From a checkpoint of a small self-supervised image encoder: 97500 training examples, 9.6 epochs.
Rows from block 12, named by matrix and row number. Rows with one number belong to one channel. Each number is 128 + 32 x the weight over its row's rms, rounded and kept within 0 to 255. All counts start at 0. Numbers have three digits each. After the name is the row's rms in percent of the matrix's.
# convs0: first 3x3 conv (model.blocks.12.convs.0.weight, 176x176x3x3), inputs 126-143, a 3x3 kernel for each
# convs1: second 3x3 conv (model.blocks.12.convs.1.weight, 176x176x3x3, transposed), outputs 126-143, a 3x3 kernel for each
convs0.49 107:157093109100083109146071125133183063142108133109167109052094113084153122181158105127147109124111098144093147132196140111133153144071124185141107131133141165162146122106074130146197154098211137093113082120161095143125117102079089126113162113191154117155142163140137101098129092168121125112118125114146116111146132128140153136087107117121093139101100171134138160112097120115170105058092117147161078158088187112099164114127119115151145092124073149088101144172053117132103192166116102130103
convs1.49 113:102154086137123168095172111133076104203129094128140141151141084166095084112119158133134105191114079097149100187095141059169129136175098122102151115129101129089091059136061069157070175152089112098151101150136101138150130125133126118125085138119119133089192168114152179132125129120125205105124113139088152118224089132140152121129135121151150155141156112125135069078122114152147144112148087184110063106169160128146108118142125135159139143071156175124153131122184106047122089131117123115154
convs0.50 104:114173167161126109156133115130175097097117110079119152135184124141108141147174094074136166156124148102127117121054110125088113116200160141091122115084088149172110098166161082109153112165128098123156131136184164100129114086111156118180083088119111109109140154094128138147099081143160130137119079106168138173074186137108148088121120148080124186080077113148130128150089166165202167133184100161113116117152126145101120129142181122124150162067109021097160103120144116130144120125072115072164
convs1.50 103:146133124094013153100163180153116129147111061072065140167120149149124102064087190123099084053069111142120127124164203087164162128093014106149179136137155121114189122124120196115134190134135119109114122145174133148134124085121120114151161171129137101133194119111107110115143133096117053150120105120134070125095109127097153136081188137110118126130207117120083153113092136130135173179170128184147085095133166129142147189113158106123125113165194148135143124185146102184111183103180152097090
convs0.51 094:183129117159116129142147069114120098173175165138165125104103136131163188113134178071187119127013130082138129145086116147166115112097098089137110126109131128146112189148147137160157165122070110158090096078091157068139183182122118119169141054131100140101114169143102198108157138133134140085124101140128159152122128109163131123100130133129200159114141117137154146124148114139169143113151070111166096159125052055105118073102128124120150092125118081097082098124077127105082149132100147162134
convs1.51 097:115139139116147128146093105136161138095188080170119109117144115139196098112129131096162156129076124105111148077126170135128112119138139088118156133124108114102104174128098075127140133137153115134092142121122113130106117135131124088105126079103117100127101133093095095129107152181137129140168097121137075116131105120139120094142102148110125204150054108104133116125127117113121181143097080199126151143100142115128180150136146140120101112142093156127000123076156101087106132189117133103199
convs0.52 107:122100120138144104133124111135097091144100081176096141128105098191111132137141089116130144103139157100171126103103126173185146096069072156140078168102112080175107126110142119071152111149142134124191126125097127112133117123180114137148164101050118104103126052096135143141088106143135150091141081094108198152083116152126076112158106160112114154088162114137176078116177059152084105107132144163093189077190162071130028115148122152125155136112118116226102140083171152146105108153136136033127
convs1.52 102:136120154154207138144125146164155151107131102114126138085139111147109096146143184094114129046213140093111147150135162120216076113136124093097083115173139166090081122136079118142135116158118123083165184182128100143102136115103147138137149143156051067163084117153155136133133162127149076112122152097113080117145127197186087132092086080095113148140083111103158132131116164168171075121118075102094106147097140194130099147088160097252151118120144115096113153127104171134076111119201181062115
convs0.53 109:137123040091117090092098136128143101140132099072129090143121113207065194120112114121143140193086194145103163115134085102135136129101102090099166131160072179112111154150111116111182167189163170133111098096098115100126140148147126086140088144068130117118095152158150173173219122151112124130074099130169156116128107103150152081128148118201090169101084125065139083138156083090119189141139137100114136122182128109137147135142127149081096086100125147090182111157136130139173098103191135071086
convs1.53 113:103134124111093109115132139114140116152108096149159102134034194068141122212129067189111214139147099060123152123133081109104167125147160168115099147072126076155169156107142064181113145108104197178132143160122144132128109129082117108129135124145097148178153117105129076137141169097155131112111086155082164154197128094136184174172150132166140119140095122171163119121102164150136167068157087153184199145136138133121111153121131063142125083127187104154157106140141117105122093101141079102062
convs0.54 095:137139115127107151144138139126137122144100108148109109107172116138112157125143082119147126178110173122120171137141213105071101122157162163095159151159111082137120186127124086113081109156173115112111118133114158121152126099169074118117094162081116141126103146069080170113134053105134081094175129199145113169080168130126071152094119149102113108133130115103129083133177132148102146152126091145120169100147111114103123159144146105121090129104016132151143199112128136089124135040122019112093
convs1.54 098:138185166098180166126137163143149159140135131151131101188102131107099177105064117113116125130070156151092103119064101112137150083118148133107131107071131153157111064057203127102145138153100172147129102148123117059148152169167125138172091169149127137154169129112095107148065152137065124094082192165094132072101177131110124175108141111162200146113117115115078095133104123148143107129165103108131155121102147167168110183108171116144147063079114158129128138093070146136109159169144103149101
convs0.55 099:097140077123131130122153109150070106147180137099118155169100117157115086160135130095088154208086129127124114115147100154110148098117165112135180061117066139161113172089167114115122072099101138145138123147138116113143111078103126112186121124121101131092114139140079130134166117158128145086167034194111160117120198104115073147187087123181104115143096142092121119098090071139189095103157112158068119126143135166068137116091090126150145121102093114109161117125084096178107144120127098144122
convs1.55 099:152038140118141130129170151187134105047117096102091108096139115156035161132116113131173126156146169120110164098124167152115106100090142127084130155108129135139103153170158119220056100136070149146124116223121132129135117113171127181172135122105155107155098110071144149098120131044150154153162146093143168151170157082107110099091183167140014099136127116110130051121095142105094149117156178156099168139159068109110127201124127086087133126162113119108117153085163127128119133133154161098121
convs0.98 103:141206120161133117114122097145159183048159129159090150067133120137118104153129108146104093138110140114159134119112092153122148106159077143094124105070129150120087128125193143150128111206148112117087140127087125127095142151131169131136099124097122142139127082166082120090146114080180110133102112100082142108150193088143147160121118103124101137152156063096166171163153180142145116217157120075042065161109106093127126186117180111093124120127143155136157090099113114148088192078173163190147
convs1.98 103:099123119157117123139128159136127114124086147128072119133112180117200137144122133068123152174066101108167108137062108147103158136213130175182175156165180139145119098117114125067147171129059107102183085108100138109147076128114100063141085128171187106147080124114189098136080159148094148137095142063145088117077061143087118116151154144122105111101096130163114131071083102102143136159170152146088189106119124133110115187120102172161076069162112088117179100138134126112172089157095102118156
convs0.99 098:134144153118099086099113109110054147098091111121185171080103131141154153106085121077187085196063092127150136080139105140188133115140112158095087133077143118141140248090131115175132147102141128118091090105104073125163168122120130121110142099133146117070146133153113160135134080083099155192083182091129140141120117059072122153141114121131142154125125120123141068074123079133155150079219099149187100191065060135152117106105165134083057134148165130148178183080176129093158089115125129171126
convs1.99 094:092137176137181132077107125138155112119090136170189127159149166130156114149106125104128133121112140125152123156122142141079084146163194116160112107139122152110144107130091145118113137255007143191119176107173132167160175133169146105084110113129138171161084166169137151145093074131112145093166129136137125196132134138143176129150125139178160092097205155099116116138094111154145143129083081142145162101123100102123127070097120142152105168167106064168147154137142167079114114138099119200140
convs0.100 098:141149106137138150132157101114103119106100119085139095123147117122157113115101178082130131118169175147017108085091100116073189160103085120107076115150123144143193124170165090156148100099161137104088107120143183127116151141113107144175093149173133160104088051085123118104125086127133090113107096086142109113145255199144104122085121053162137149100161204121145139168155148193198136089107113114109083113171239100155064149137054129152119144040146103102101105126149112094102180156129059100118
convs1.100 103:121114122134116173106090170135093117123126117126103103150091077076105113115110126070198096120134093151171161173100138119101134142162094153163142139125128144120096134109150133051064156130176102139116115135162129147121133101139115096129122127130153084084116136111078114131074178140141131129121148133058074093125171055153123094135151159091142126164158123131078137150123097093141165144111079073007069252138098181169151065065050159145113120107102096130132122102153148129135125162064130121103
convs0.101 115:133172129119060174106119136112157162148124156102126057146086209155173123138142168124037166103140156203123115137108120076131121115138164124137145125132156126098116181110125173072117122117135108083180163202089144149127162140139119144124133150126135172123159142163105063145146122114164151120109123143163098051141073203132098102148150126039097125070108171102128088131109103147191127139178093163108117165076173135091131178221109143108137130131158133093143115137114177168117118165134117115088
convs1.101 109:176123107122172178120154093112138132103102009131144116131094128161114163103165106119073088133212094123083125118158162149143153132153056123133095141109125102141129087134141174185117148149098100114085183140102104114128135198133127140148167127132139130132118143130165171136122168142061085178108121132178089140119166080123137119117084127191233124192120071137105089147181174143163060087147167110172175152142154071093145132109102204217166187127148107126103138163067143172123048127106143118087
convs0.102 092:150115093159105068121117078102164095139109173107117123126138113152166139160124124119070051073143092165120127145119138153086143104150096158191110131115113100186137111196127134144150107184113189118068103064122093115165127131148128105116151111141128153155135138083139154139134094092145142171122135103116060161069139124136170122099161121099114139132065110154149144166111185188158139156163145136130105126141145102075125086115077100130115082121136129102145130125119123155155104166142122195123
convs1.102 094:131162131091143125087118106140180201155104132150088162134115157109153138085104131094141096127126160109109147111143114098150168144118084165147082099141101145163073058142136171019086107110098118182149132115147167092160167126101165142135129163190150071134099066094101098126091133116113184096125158126170065169104145102104113158135183144085154141092091120104072115116157097106097115176124158159144138108135141107140125196112109122092059085053122116088208101162187126101126219094172102121117
convs0.103 095:089101207122134183176159175149158104102102161136135088178113115151111123157039099154111151165142174134159146082117066082114111097107108126123051059081078149151094129135126098128114130173102150094116115134139123116126167099124097123109123077106116153169148147162123110147127110125084154140076102062147136124115136147143102081127067199065134156117109156143096133097074095118158163072118117131145178066119124135142131062137160193186221167106086230193136096121055111199127169129168085096091
convs1.103 095:151068133128148104101139130174074182106149140140106158110119099135129105102085128116087160141172136124181101129151152058088155098144121131112120081100130155122131125077088100171102160153088146122109126146039135171151129112134132111144104088084163183183142143139138144099160102122158191132135082165156116139111180103166150104159171150116139132046109111113101153138188104120096126154132191160187083137179104139071155074107122094141080078063122121050172094134124168091155115148046139121099
convs0.104 101:149157153134099172087081136112132130187104129120100147184142158129088133124128092134176095100145123181096117150138123080088130132192110111127163111115120105089151159176129099153123166112127100132116133128147133113087072166087143080116101153111123112131065100129111140114133069147129137088159141095093096141091209134160122093135161136143122150198028146136134131243171213136007171129175092092123082142127156095150092111144136166225141097141206113162110163066149178125170059092063096163077
convs1.104 094:114110101149147119180181149102180122189183160138133067103131128154074141113097108234113110125055104122039092136126091116112149149127119137123108106157099106125148191196119137117229105120093131125102107162116126128146119142153138138135163152145130111150184134109151118130144077164174185101160210127156153061096103112085129158149114140129064182116141069094133118088125089105137097157121160193166188134129186154158130121216144197121066167144133133108099136050157090124113141141157115128137
convs0.105 108:146129126185154127179152083174147096100108183124138164197211128129157166119128066099167113159109158118123107113127105109136135192027194050110151101111135155122148113119167130130116103159103123100111110142200129095131060112121200099100159112112150094103062126115054112106151119141077131129116168094118112174158119133144107118135121144125136150125139113208084174116096151145198144128110070119095133108061167106145105114089146114152166099072171088108165133165126136142097115115098117117156
convs1.105 107:086127126172109178140175115133115161049138130115133126116160122089108116166044139100145072183149152152098122158161125112110111112158160128098121136127127121142089145048177125100152098130139146119142122112110133158149120143093177136139111108114199123127160102126085151103116102118174180122029151110103146148137125128077141165146128130115103124114165095058136107088150152167114118135111093126116132181141122104141076154104140156120211066150144131160183145150119143118172147122107111140107
convs0.106 096:104157147153088120114108092098107169067133128105127182140141117105126178130118143080159131119136105090116172113130136146198158148143106055094117094102139124083096119139177165165125169120094101101117108080132104163123161085159134095083095129096183130077121090109185179097129151157158125181084100146123124113123072121103180101085096206094094124153128085104158130165077120116095143141118079131102121159087160219153142094107163126136116109058152160060142115114164146124105159177105166108109
convs1.106 099:081124105163117077161175125144121147194205125103131094127145115161103159160131108170095148156114131160110069150120098080058147139151125123109106150140092143145137213117168125089188154140168184121142142072099140168138150167173136150125147138103146126154136132117106137114063124196138139186156131119179161086171118179157133171134067129100072141127164083174135073119130064153144119172077170216127102158116112093116164106112143135113092165154098128120158124134092104152121144120125126171138
convs0.107 092:075121183200125086096206128126155194112128074097128169116120147101174081116149159117152127072125096161107143082153172127144106161100116198134111146144141136121178089146130128133133124074147146133137158143125125126085149154113147172143154202118118151128108126076237124135126144180135179103112078080196147117105131121197171066074174105139107132168172114078149091097102127100203125101139140176155066099120133090128102141167091187162185112144123163146136167132094185151182139109119136161119
convs1.107 102:173158118150149168080153131108072161221150108070129133112149134110071126122044194109091113162123157101114154092118128213130173151125134146160128131156126111127146134088153137146078114110176106136123127159108138154121081085108095085116149103100149172177120147094136119064097117121142069107122094095130169127111130127125080148124077138105059144144068068086140082117112141128131166117198142107103138063126105105115139073096060105138128116155075126117128151101110132158154105093126094100104
convs0.108 092:185164135145102127092103117111098158139084081122117126118133175088089141083101041133138178126155155103122134186116149125199088128188161144143113106122136101160147120165182129094113083142124098103113115119076112119131135141179171116143155108100151109099099145129160104148177096061073104178103125096156166182151090094064182122202127123125174089147099101193166139138080161084111114135142117143133067139091122147092123135184082120161113139106136120103120187126123112103092122103076037066117
convs1.108 097:158140101096133105135107166127123107160152160131165151129097119156137152117166103157145101050105205095152136117136139134158108139122155104117140132131133101100148086157151167137105103095149145111142125133191100158206111126152059110087097156122108131156151095158145089091122174135083162125255132085168157115109120109108134108103128151095102121160147167160213113115136135130103107108161142075187255198163040134146127152116142074109094131133158114112153157112119101169087116113142159133129
convs0.109 085:171150122104109148096108142123185187128122113200147140119164105153161141103131093056156104170076149112099084120092085031085131118170111201148172097139079164189121127121100092137144110143105128185162136094107128125146120134080148141125156148082163124118135104129094162095111109141166190159083185124117083066173150101071097097063114128126183082097110103110168215104142128066119167108054116158136123132142144081131135138121146112097155149138167103131151181121132127144106127147155072085063
convs1.109 082:133112115112101120155191173143073128163157152162092128092065170052051118162130175098108071134141143107100152167098089134143219134150146027070108136121126125118157170123131119012195176130163057125112107150106133071060131123122157109109067112145135114104119117103148076140153087137041110150119125147087118104173145143176135144175141098139089100114152148124106134148142123120112106179103073161135084134129188167131116087129135099098123090189076055151123089197197116114125181101114122089142
convs0.110 098:163137104165170121165143096154162170136145145140176126116120138129163107160141149154087172162159166123107140154141097097196159158162093117110095107149166051137143155097059106149145096163094160143106095128186163162076152133107134125109111069112099127165124140170168164162160103153063148153101136129151156139103229139122140096116070098153106064145160108100138123137140116146114180142171148058136070133077091108154152085084108151126182114069151082158163112204108108114189178150098113101119
convs1.110 101:130185157162147206142149159131147180070193157134146194112181149160193140126190197132163111110071058179112108193116138060037113106186140127127154141126145154127095140113111117096147152133088150092108071131112095098165126086097146116110127113119129068111145063133063097169160117236047176126068233101140125110088117046040104115098154120126181120137155087121149089079124147112154128100163083195175132133110176129160126198150119086032081153083101111043113140114191099134121144140099092104159